config = dict(
    color_jitter=0.1,
    inner_norm=False,
    optimizer='nadamw',
    grad_clip=1.0,
)
Rows from block 5 of a small image classifier, named by matrix and row number. Rows with one number belong to one channel. Each number is 500 + 40 x the weight over its row's rms, rounded and kept within 0 to 999. All counts start at 0. Numbers have three digits each. After the name is the row's rms in percent of the matrix's.
Before each channel's rows are labels from the 100 images, of 14848, where the channel reaches its highest value: "responds to" is what is common among them. Only what is clearly more common there than usual is listed. The data: views of escape-time and Newton fractals. In brackets: how many of the 100, against the usual share in percent.
# convs0: expand pointwise conv (model.blocks.5.convs.0.weight, 640x160x1x1), inputs 108-159
# convs2: project pointwise conv (model.blocks.5.convs.2.weight, 160x640x1x1, transposed), outputs 108-159

responds to: tricorn (45 vs 11.1); cool (36 vs 14)
convs0.416 099:500477534495490500500436500441500468500500500510500472435391500500500500499474451500510500500408478500569420544443476527475567478475500446475500500590500551
convs2.416 096:500491472522454609428508500500436500500479481488543500512500530500434500500558500553440449465478485500500612398507475544560410552500500520500505531494539524

responds to: pastel (92 vs 14.2)
convs0.184 100:423469505550529500537500513531473557500500509500529477510523574508427500433468433500462467581454460465583433548500486523445500543477565549486474441509500500
convs2.184 075:500464500566500500419500485477500500500413568460500498606510500500514500500451426500517500505463515530540500519508444506439511482419530437493500437508500500

responds to: earthy (74 vs 14.2)
convs0.616 103:500436506500500437575500542500468500500500500433469508491500419500500427422544439500500473385540525500500576500500543500500486500500500500539500541500458500
convs2.616 116:527377432500500481590521476561527539472528520500561500534538534534493450490447484461560466466604522497473515511527510546500500477536500500500447508478510482

responds to: cool (50 vs 14); warm (45 vs 14.4)
convs0.626 100:500500512489522459500510540500500500500473581500459576545460477607500485551557541500497522500407480367500472538456500513499500500500528530500500533500500514
convs2.626 094:432500500498580481506510544433500523500487615536508442488475476523474446500488500500500557467480500394515543515500469500484500595448500500469500500465500556

responds to: pastel (38 vs 14.2)
convs0.236 101:451493500517558434557482515509557537530492500474465498516429500581434522500428378446500460499501421480508532508579500531471491521510500500498444474484484500
convs2.236 072:494500500450478479520500500500556530511457474448500484500500529500462467501411385500586487580551500545500513590500556500370498509532500546500500481500563431

responds to: pastel (94 vs 14.2)
convs0.624 099:477500500463480535500595387500585554557469526500484518448471500476500510507500500492534490500550418556509463496592500524520472500529552500500493426441466444
convs2.624 098:598547500538579487478438571481469496483532584523577475540469500519500500550554559479500500500509546453526500507500500519539502554482500525457500517494500471

responds to: warm (100 vs 14.4)
convs0.400 097:423498427500462535500516517468500495525500565544425443500536500574436535489514402500448521592475528528500500536500440500497433512468532522487500422510486500
convs2.400 078:365511500500479478547524500500570500500473500562420503500488500511405500500500641500501500568475500528500511381500396500526526467465522480562500500468508500

responds to: vivid (100 vs 14.4)
convs0.59 100:500383484529479548575509507500478497500500500521502458415462500523549500493500480500472482519555556500492500500552426500498548451476493532579438512500577543
convs2.59 106:500500477424464547521500491500524541561507559519480500561428503541500485400453500442578643500551462513500500593500551500419500505392514500481500488496392500

responds to: dark (60 vs 14.4); earthy (39 vs 14.2)
convs0.629 104:596500501524500500549486500500507529504449454489553500512477483500471411500461522535557500459545490513474500500381500500437587459471463478512460503506500519
convs2.629 087:605501491502522524500401500500500500493440500510528478547533516500500430480448530529500552500464500455533453529500608554500550500498507500500539500460501500

responds to: burning ship (26 vs 9)
convs0.171 097:474500572564482500500500511500535490500498500545457500421479566500500482442500500519500610500488506500500451500500458555500573525437500605554510433500500530
convs2.171 068:512500500500500515500625472459500472500500500498500496500500530500500473428500454534500526512538500500527418460500458466442594500424526463467500500472573498

responds to: tricorn (37 vs 11.1)
convs0.242 103:549512527462500503505430496500483497500500512527495457500429602505583520550500480500520400507500530476500500500500500517455589510438500405489466386513436500
convs2.242 091:494536500500500500477535500534545500490509519501500516528500440529496550551524500500533500472500500485500587420500505500587500500564449494500605500455503483

responds to: pastel (100 vs 14.2)
convs0.154 098:517517500552562500523569512493440508528392475477514500551529574500500500515446485500481425498448527475500436472568443500500500536500500541500395500426507453
convs2.154 070:471500514461500500502607494559500510457500460500500567430500358454540422463500549513500500500500452531500528472500469440500432489611500572480537488510496500

responds to: tricorn (43 vs 11.1)
convs0.190 105:535541500504555494512500483498437473500500500500513500500500500500500473524465530511500492541531545500519360587464493498440557500500594500479434421585511575
convs2.190 076:557472510535556500500500514554568530500424500500433568505412501500515468448500439433500500500529500500500478496500506500500533525512523509586500472500500524

responds to: dark (42 vs 14.4); warm (42 vs 14.4)
convs0.415 106:482500500504452500476500540472468462459583506488455503441519500423500552500500519500486500469500500525461537556490506430603500500481470500502582533527552533
convs2.415 107:512556479499500500478547500426445429441529461483482485428561500500508500500586537534480536491483500493456500472482511500500500500515470455527540556562500500

responds to: tricorn (30 vs 11.1)
convs0.597 103:572500562473537456500473500493498500616461500500500500458500468466500500550503446500525497489500500455476362498500455500470511449500500500502408499548460511
convs2.597 141:555522476426543502488492458539539489500500579490500542402409554434500497492500509524544500530500510541500466588486515500500539500509562542500475410635500556

responds to: Mandelbrot set (31 vs 12.1)
convs0.353 103:553500476455500500521566500532500515428500457500500500500543520411500500500498469478440463500528525500449500486500497480500479426515452526500500566416508493
convs2.353 106:434513514505500500500465521500491503581460552476464528547500408503500487526524460501500500500500500500500500547537500465520495568502482559553481445500511505

responds to: grey (81 vs 14.3); Mandelbrot set (35 vs 12.1)
convs0.181 098:501529500445483481500528494601504608500519392500557590552498459500500476435462574539551430483500469500500500538500500495430485396500500500500554500483485453
convs2.181 080:477500577500565518471438500509487500500486545529437447476500476534430492500453392511440500566500457506553523586500520500500500558493500500535586513479476527

responds to: warm (97 vs 14.4)
convs0.455 102:500467500508500561530551518480468449513477500500442500498500500500500548500499470436485484591438526471438466431558396483464500470417512551563458489469525500
convs2.455 087:619500451454544500456467500503480500475527500473574529540598549501555494500500500500546433410555425500500500500392500489500482495500500538404500514469500466

responds to: warm (86 vs 14.4)
convs0.608 104:500504500530516495500537506411500467603448500550460508421516502486589511509496439500525614494498482500509492535550500482424500530496477546500541486528500475
convs2.608 098:500500500543535455500559583500439420500500504500500451500500548506580500462487500521471500500469467450565496559527524510424500519500505561555505392540555500

responds to: dark (59 vs 14.4)
convs0.115 097:500500478500504418457460500517597569531534500508542477513597500511522453500409500500505500454500412456456475550430521539500530500554505500457531500500449399
convs2.115 083:500503500547542543490548466474500507551539496555500441500565410505589547492467500544500435470561472543400500531500500543551529438551500509466431514486500422

responds to: warm (50 vs 14.4)
convs0.461 102:500454500535504552531500502424366437500519500509500500460500500427495587591598506469500477500491500452502537480520516466492534487438500478549500440500500564
convs2.461 092:536532500500500500513461485500528563472471584500500500511500487562563500500500475548507500487508433437541515554486500561500434574500500556415496500437413500

responds to: pastel (90 vs 14.2); tricorn (33 vs 11.1)
convs0.601 101:457460501549486562518500507473500447500459500479481498500440546500409532534500520446500479503474565496549500487564500467494500488376515470564541516454500515
convs2.601 085:500496480413510534523500513522550482500489445472668526536609500441500502590466500567500463366500486517500490566500569525522500500563500514422500500503558421

responds to: dark (81 vs 14.4)
convs0.265 100:524447500585500461521509500542500515518430541548544443500521425500549387500546500485444543529526510476500536462463545500463498500451443603429395506492473473
convs2.265 108:484552437387500500500485500501500500508537523468424500511500525480518604600500500438577448477469542447460595500545465460596456483472499379539500496495514548

responds to: cool (34 vs 14); earthy (33 vs 14.2)
convs0.277 100:513457619499500527451500546491451571410507505500480523451438500594500537515500500531542500538440531497519500562500432469429549540516468575500646500576523500
convs2.277 120:426538494500537414500503538510508505520500538533415485550500438506485500500532466456500530558440469447527500500451500477500497562497529550527516534500440471

responds to: dark (94 vs 14.4)
convs0.165 099:500433500500512485527500500500454551500500475567460427500500488545500507500524413500481569500523501500530489573500539518474542512500500544500574443481500493
convs2.165 098:565500500570489515519563470552545537524476376602520500526546457490500474435453500575500521457537480569500494512470526510481557513471500500491487545456550500

responds to: warm (48 vs 14.4)
convs0.67 092:475411500500499500625461500500500525526487488538584478509552500500484382500468500452528500444500486513500554571426541533396564506459461500463419534500459548
convs2.67 083:500514500500500500503542523543470538533500510434467500500500500500464589579518462516568500449455522500500523437500442500524500451523500457494537500555500500

responds to: vivid (91 vs 14.4)
convs0.99 095:500568524500415578406500500500524500539500550506462500500500500500500593531500500500500500500437536500549500497497431500500498514500440442476500468500500566
convs2.99 107:500422552500500494500523500564498500498538469485477516500500494531503419459490532526500535477500500529500434537500471529500500421451500500474500536500419550

responds to: dark (40 vs 14.4)
convs0.192 099:450435500499423514544500500532500500565531486517471501409444500568441440470500469506522578531500519514538500582479470557489587527500548479531517500500539522
convs2.192 092:490431597566500489500500453535435500461472476492542500404476548526500500500500481461500603518491514555495500528582537562406500500451514530524500584462569584

responds to: grey (53 vs 14.3)
convs0.609 095:447529510500447500503538500500462497408420500500485469500500511508507500475569500515485500500484526533494500500461544491431481490442425505408530491500492500
convs2.609 094:560500441420529500500420503451557520463546565500500503500462500486500477563525560455487439554476548500500545486433500492602530500500513431541472506524472500

responds to: cool (96 vs 14)
convs0.214 097:500587500485480500442500525476543536500513483431467562516417500537526500470542500500524471536440500451494443577490470499574500482500606489514542500502500540
convs2.214 104:529572517500500484491454589481511532496529526464549557500500440500465559549531462490494474500476500450436500500500434500585427500549500477549500557500476484

responds to: pastel (100 vs 14.2); Julia set (35 vs 9.9)
convs0.631 099:468450491496579444532536514521464500512401500519504480526500500575500500500456500496460490500530464521450500457500446500451460523465491620490428504500500420
convs2.631 072:484536408500513525500530457521549500500500500500511508605541505486444500557500500457500490515455434500500566500535463500519500459553476484484456592498432515

responds to: cool (81 vs 14)
convs0.4 098:507500500449500554530432531500500524493524535437490562474375500524486440480509535435554500523451513464489500506500497496545494473517501512507500500500500562
convs2.4 087:500520548500444452468500500486549549480515626515581500478508425500561500551500500482509482513496500404500535500447500524500468578548522510524548500466426500

responds to: warm (71 vs 14.4)
convs0.197 102:500575483500500587500500535473500522536500543500420500500449494540500567570509461524500500500456480500508500467500421485625391521494494500500544500424526513
convs2.197 098:500500500551510470539489500537504500476509417520562500500510500500426441500500519491520548456519500518500438567500500509529573391462455500519519564466563510

responds to: close-up (47 vs 22.1); cool (33 vs 14)
convs0.252 097:481458500496475500500448434529569528500543520500541500379500500581507500459439455466528528511563519520500462576436447597468595519500500500518477500500505477
convs2.252 081:504494500543512500503542451508499502472524430458518416341528500447529525500500553493470567536460500555549411453567532500500509500450485560572507500533532554

responds to: burning ship (33 vs 9)
convs0.460 101:489460499500500502514429500513500543500500500500455500514425544500476500500468500493563529500500486520489469536547429537483558518426584481609550500500499545
convs2.460 093:500500419500500539500500500500500500507473500516518500513521500428500500499523500498511517500476500545559473539500500483525556442500504401429492487484530566

responds to: warm (40 vs 14.4); dark (34 vs 14.4)
convs0.10 105:466448469464589500432415448493441492495449500565500421491431515503501461480510514488532409563520500500500493560495511562547568532466500438470500468432500446
convs2.10 104:564506593491553500496500522509505548544401500500486581581480500500500500477479440621500500541541426462544500550489517500442484574530553551500498500504500439

responds to: tricorn (31 vs 11.1)
convs0.339 100:528500572500500536455446470500500493500482500531475450462521585449569540500522499569515500548501563432540483500500507500500500492496518524548500444500526600
convs2.339 081:449500547490463538500521542500384500520500526500571435437464525500630500523533500500500500483538581490490500414550513471507527522514405441452500500536553528

responds to: dark (100 vs 14.4)
convs0.316 103:500500469500554455500510439501500515500517500485500500553561500482454509435479439500485432463563473622543467459537524502500494444500483474520500500415522443
convs2.316 091:465545500446635472500523501572554579500500530530500456515415489500500391385481411449539516500507500500555500522539434503500524530461479522548500459468477500

responds to: dark (67 vs 14.4)
convs0.130 102:447478532464500500543424446521500586461521447459465554560500466524500509481469557415617483447500479527537558500460527500468500500500503409466500537463463523
convs2.130 098:556489533567540500500498450500563539528482516577550422500500542539500500541430417541478487443586540500607476497409465485483543477500500449448500500441500500

responds to: dark (47 vs 14.4)
convs0.563 101:500503545500422581500547500505540566565494558500525557500431504559587472558504500552519500461500548443529490562500525515500543500505500500477524483500547473
convs2.563 111:546469500500578500537501559439500500621485500500500462484403477522563469577515511466585469486482500500451468487500415500396546502459526571500500480581447494

responds to: burning ship (31 vs 9)
convs0.76 099:466533500483502500500500523489530500624500491507477475500501486500545505487458500500500462583457428500485426500500500500500573548493567513528580459537517442
convs2.76 088:501533516455525500462568500500476480543467514514445519539486500532510500552500500572438511500541500586477464512500448500510446500458497376500488500453467509

responds to: tricorn (34 vs 11.1)
convs0.221 107:465507500500506486500519457456526515460504500449479517502486527500359540480500532447436535556489500500500490600554500545505489500500558500490500542488539508
convs2.221 090:391500500521487478500497490500562524500433522525500509457567500482471500500497468526494552500462500500561490500500468469476543544500495478500500500451500463

responds to: warm (33 vs 14.4); vivid (32 vs 14.4)
convs0.194 098:436519537500514389552591500500528540500443421435468500500552500500522443500478439500502500490465470500500498525540572503397509441529500500467423434523447457
convs2.194 106:431583500522517458450500516459517495500517470510500588455457445477500559494548473500455536437446463477466500414547500429506405500587500500500500448566500521

responds to: cool (37 vs 14); grey (32 vs 14.3)
convs0.634 100:499461500554471475500494466528500545556509523557532500464519501500546484430434381500500563500554500500521500498511454549433499500500500609480500500469505477
convs2.634 101:500537500500517500551468545500500500522563514412575433500438500441500500500500500500571500500453511482500544500495527441474514475500423460534482420463528507

responds to: grey (38 vs 14.3)
convs0.283 105:444445454559497549500500468516462500500500460495438500431448607553367520450504564419478460541493511536509500529542500558469614445500459460574524500463500506
convs2.283 103:489452411557500577509483500533444462500500443492500489512414536500500543500500562523500420493493528558500552436539450565548561435500453455467500509446575496

responds to: grey (100 vs 14.3); Mandelbrot set (34 vs 12.1)
convs0.407 095:519561473533510432500563582484500535500500468471494575594510488500507519500500488521504500528401500516500529505521550438496439536500516532500500500500484500
convs2.407 085:446486546509438500500513446494500429427501458490457425431544500467426541497550533460489550500544594500524458464533552538500499458415500503558500554478567485

responds to: warm (55 vs 14.4); cool (36 vs 14); tricorn (29 vs 11.1)
convs0.337 102:501576500519500497420547545500546459473523586512465525457546559570500500484542456525481500500500425449529500468500540500500500553500557617500530523529500444
convs2.337 097:429559544515500388500442500500500523519515500524506500551534500578440449500500490500506503482531424462500500451518469500500500500563500482500569524457500500

responds to: dark (66 vs 14.4); vivid (34 vs 14.4); tricorn (30 vs 11.1)
convs0.182 108:513477567551418495500500456489500511467540524542500482451500562505512500461515500560473562529527532475571500497420500460520501545500525500476485500546461529
convs2.182 145:459500428500500541519572500500468471500500446500500483479500504500500562500500536500489517442535500500506473463579500573500500500500435488554454486464500500

responds to: dark (41 vs 14.4)
convs0.290 097:500535478531497464500495500428427500510475443466500527500492500448500520500600500525527419468493532453440453488446500453502565430500500500500540500500551594
convs2.290 071:447500524500500446500515560577547500500513575530448523485484432548500540449458463500463487509500430500500500523501500477431500591532594500500594500552465500

responds to: dark (38 vs 14.4)
convs0.272 095:449564545573444445542489549494500432477553472497500494500500464500522366481492443478500529500500469500484445500501506500445534467500500500489468500617451580
convs2.272 076:486500436537500469500500497490426500470477553523500489500443509426469495543510521500533464500422500446497545429545500460500481464500491539500500424497500592

responds to: burning ship (32 vs 9)
convs0.582 093:480500500551480471432500550465480477500469582536529451500500509473516431500463500530500528500441500483556472500500588468500584596536500500456503422500406496
convs2.582 070:500500527574492500532500455500482458500470500500552537386500499500551500500457500459494543500544457526544386478500451498419545424495500507500452466488435500

responds to: warm (85 vs 14.4)
convs0.380 103:484554540519523526500500500461532500500434500500527480500467500549565487500492391563496500470447470526479520500524500433500500566571426625500514504522460500
convs2.380 082:419500500500500461500500439464509500500481472500500456500517455500500500403507533503522500500473500440527519500480574500553500584480500557419500500500450535

responds to: dark (95 vs 14.4)
convs0.294 102:500470433442531477451569489452514496469511500485543500543618456492506500500534510498528500355500453575469568484500578484500500471510500500462500590439569451
convs2.294 095:407441566481416555539500493500500518538517526537503519510500525500500500492448497500495493648500520437432500555512447546500475549500564510516497500514439574

responds to: burning ship (32 vs 9)
convs0.514 101:500472599530448482509468500500528487503526453526495500415500500527500464500461528493500600478525514500500458508549500558451633500500526439563449479500488582
convs2.514 102:514500542496454538500597425558505475500571437461500467398455483549479546500460500419500572496533578500526470467586487548454567494500445479500473500462533500

responds to: pastel (91 vs 14.2)
convs0.561 100:500444491500568500500554500500478549450500500470438500577532500450470563449469416473500500527509491577500480436500453460416453421504512509503487488500440500
convs2.561 114:500563549470433500523500451499500500500500500540500463457490519480475500522480463500560581494510542424459500597416564500500535523449543500500597552507557500

responds to: dark (81 vs 14.4)
convs0.429 098:454500534545523510558520414500488596490500456499500527479500500500488480432392532454546500500589471534492500500472588515500500462495500469500500500500500490
convs2.429 120:480431538500500500513479405599576580500474532613524500500573500580531500429500500577478518500569455532483453500500500566443500467484500500500496589464500499

responds to: cool (50 vs 14); earthy (44 vs 14.2)
convs0.245 100:500447500482413546500482554500494537433561458500500552467490467510478436469499467500545549566500500500500444544475478449449496439500513500525500500500516505
convs2.245 098:485504508500550486500536534500545495538557397417475501500493500500539509464500455442543508500532429482540518500463469500436443500570500500523500472455500500

responds to: warm (34 vs 14.4)
convs0.47 098:571500489470522434497469500500515500474494524500619455505500498544500437500500438500500497452574500458488500500439536546505500571471500500431407505500521500
convs2.47 081:555500579500500436514500500531422531463489432533514500465500485417545510449500500500432500500496456581500500404528529500514500500486433500500484500555532480

responds to: earthy (34 vs 14.2)
convs0.250 104:533500500502534480548502500560500500500519474500565518490507533484508485482521573466560474453515500531500423555500526500460585431436455434486429500543521567
convs2.250 095:557500432500500454500470498582452500500500449461553486539519476418463477482486547500500473498558519547500500559452526461468581500500500500499459500500548502

responds to: earthy (61 vs 14.2); dark (37 vs 14.4); Newton basins of three roots (27 vs 11.1)
convs0.510 093:382500534504500512458500500548491504470477500515447517521500500493462560454517500512471445500461463528500500395500437522489512500543522454500510449476500500
convs2.510 103:505500529500534500450555500540544551512480474500480517479500460510500590478452454500479468500541443501500500460588432544463475529500529477500500460500500467

responds to: warm (85 vs 14.4); burning ship (27 vs 9)
convs0.85 097:528540500500500500503534398500500505562494532500462500433500507500512500474500492546486500500571500500480500440575419533536503466489568500494469500440568500
convs2.85 109:523483481506511532553463581500478492462539463478482503569523462500500447500570500478487500521500538508500500500435576438551500490500432466505500505547469500

responds to: grey (98 vs 14.3)
convs0.86 098:500522500485497536508500512507473500500510454514500554500439500444500498481500500500497433518501500500500588471432550459500510475544424372457499515468455500
convs2.86 075:546500406422500440571502559521503461500513538536533521500500508580525497620479538500504576481500556549500397536549513581532500500494500490500469484556500483

responds to: dark (92 vs 14.4); sine Julia set (32 vs 10.2)
convs0.409 106:548500509425517480553525496539513593538526475500500510535499375578500500521500500501520481426500440502500500477470485502471455500493456545531489500443524500
convs2.409 112:500500500540516559538500526482421454432500450500476524466473600505500600555545583537464500500530500519516529440525500545504551507459548431539500504486500577

responds to: pastel (40 vs 14.2)
convs0.632 098:510500500500480500500537497507509552513467485427500500500500505461499566452502500538537482488503470448552475440518500461407500455544547503582500500521514555
convs2.632 086:526520522475480450500500500421504500569480558539480500488532500453571544518487435472509500510500519474496500459443559463389471569553519571529524411534500492

responds to: earthy (84 vs 14.2)
convs0.469 098:540500455511421540549436500500518500408500471442457500497453500478510500491500523500534478500500549497500590500500500453500444500495474419541483526551500548
convs2.469 091:534479500482538502469500413516500572563431486500487494500500500500500483500500488525475530435547500545573508500500481593547500500469500529464447509500523468

responds to: pastel (51 vs 14.2)
convs0.322 099:451476540528596465497585474498467537511454500500420528586445553486520574466545514448475500456488487500566557429500458500473459500498500449542500480463500500
convs2.322 083:512461458427435513523474515425500371438573581465492445500478503500500543559556526450500551541457507527500530493500500500445500500500500489534500500577413500

responds to: pastel (37 vs 14.2)
convs0.12 097:442481555516487508538500490560530575538485549533525500500491473613539500500429425480500500539510485500500533531457500500500548570500500585524468518510468500
convs2.12 104:500540555530563500467468510501490489504513531500500539462505581445470491500507507480510388472500535551575500533417514490548560500467485422500500438500500467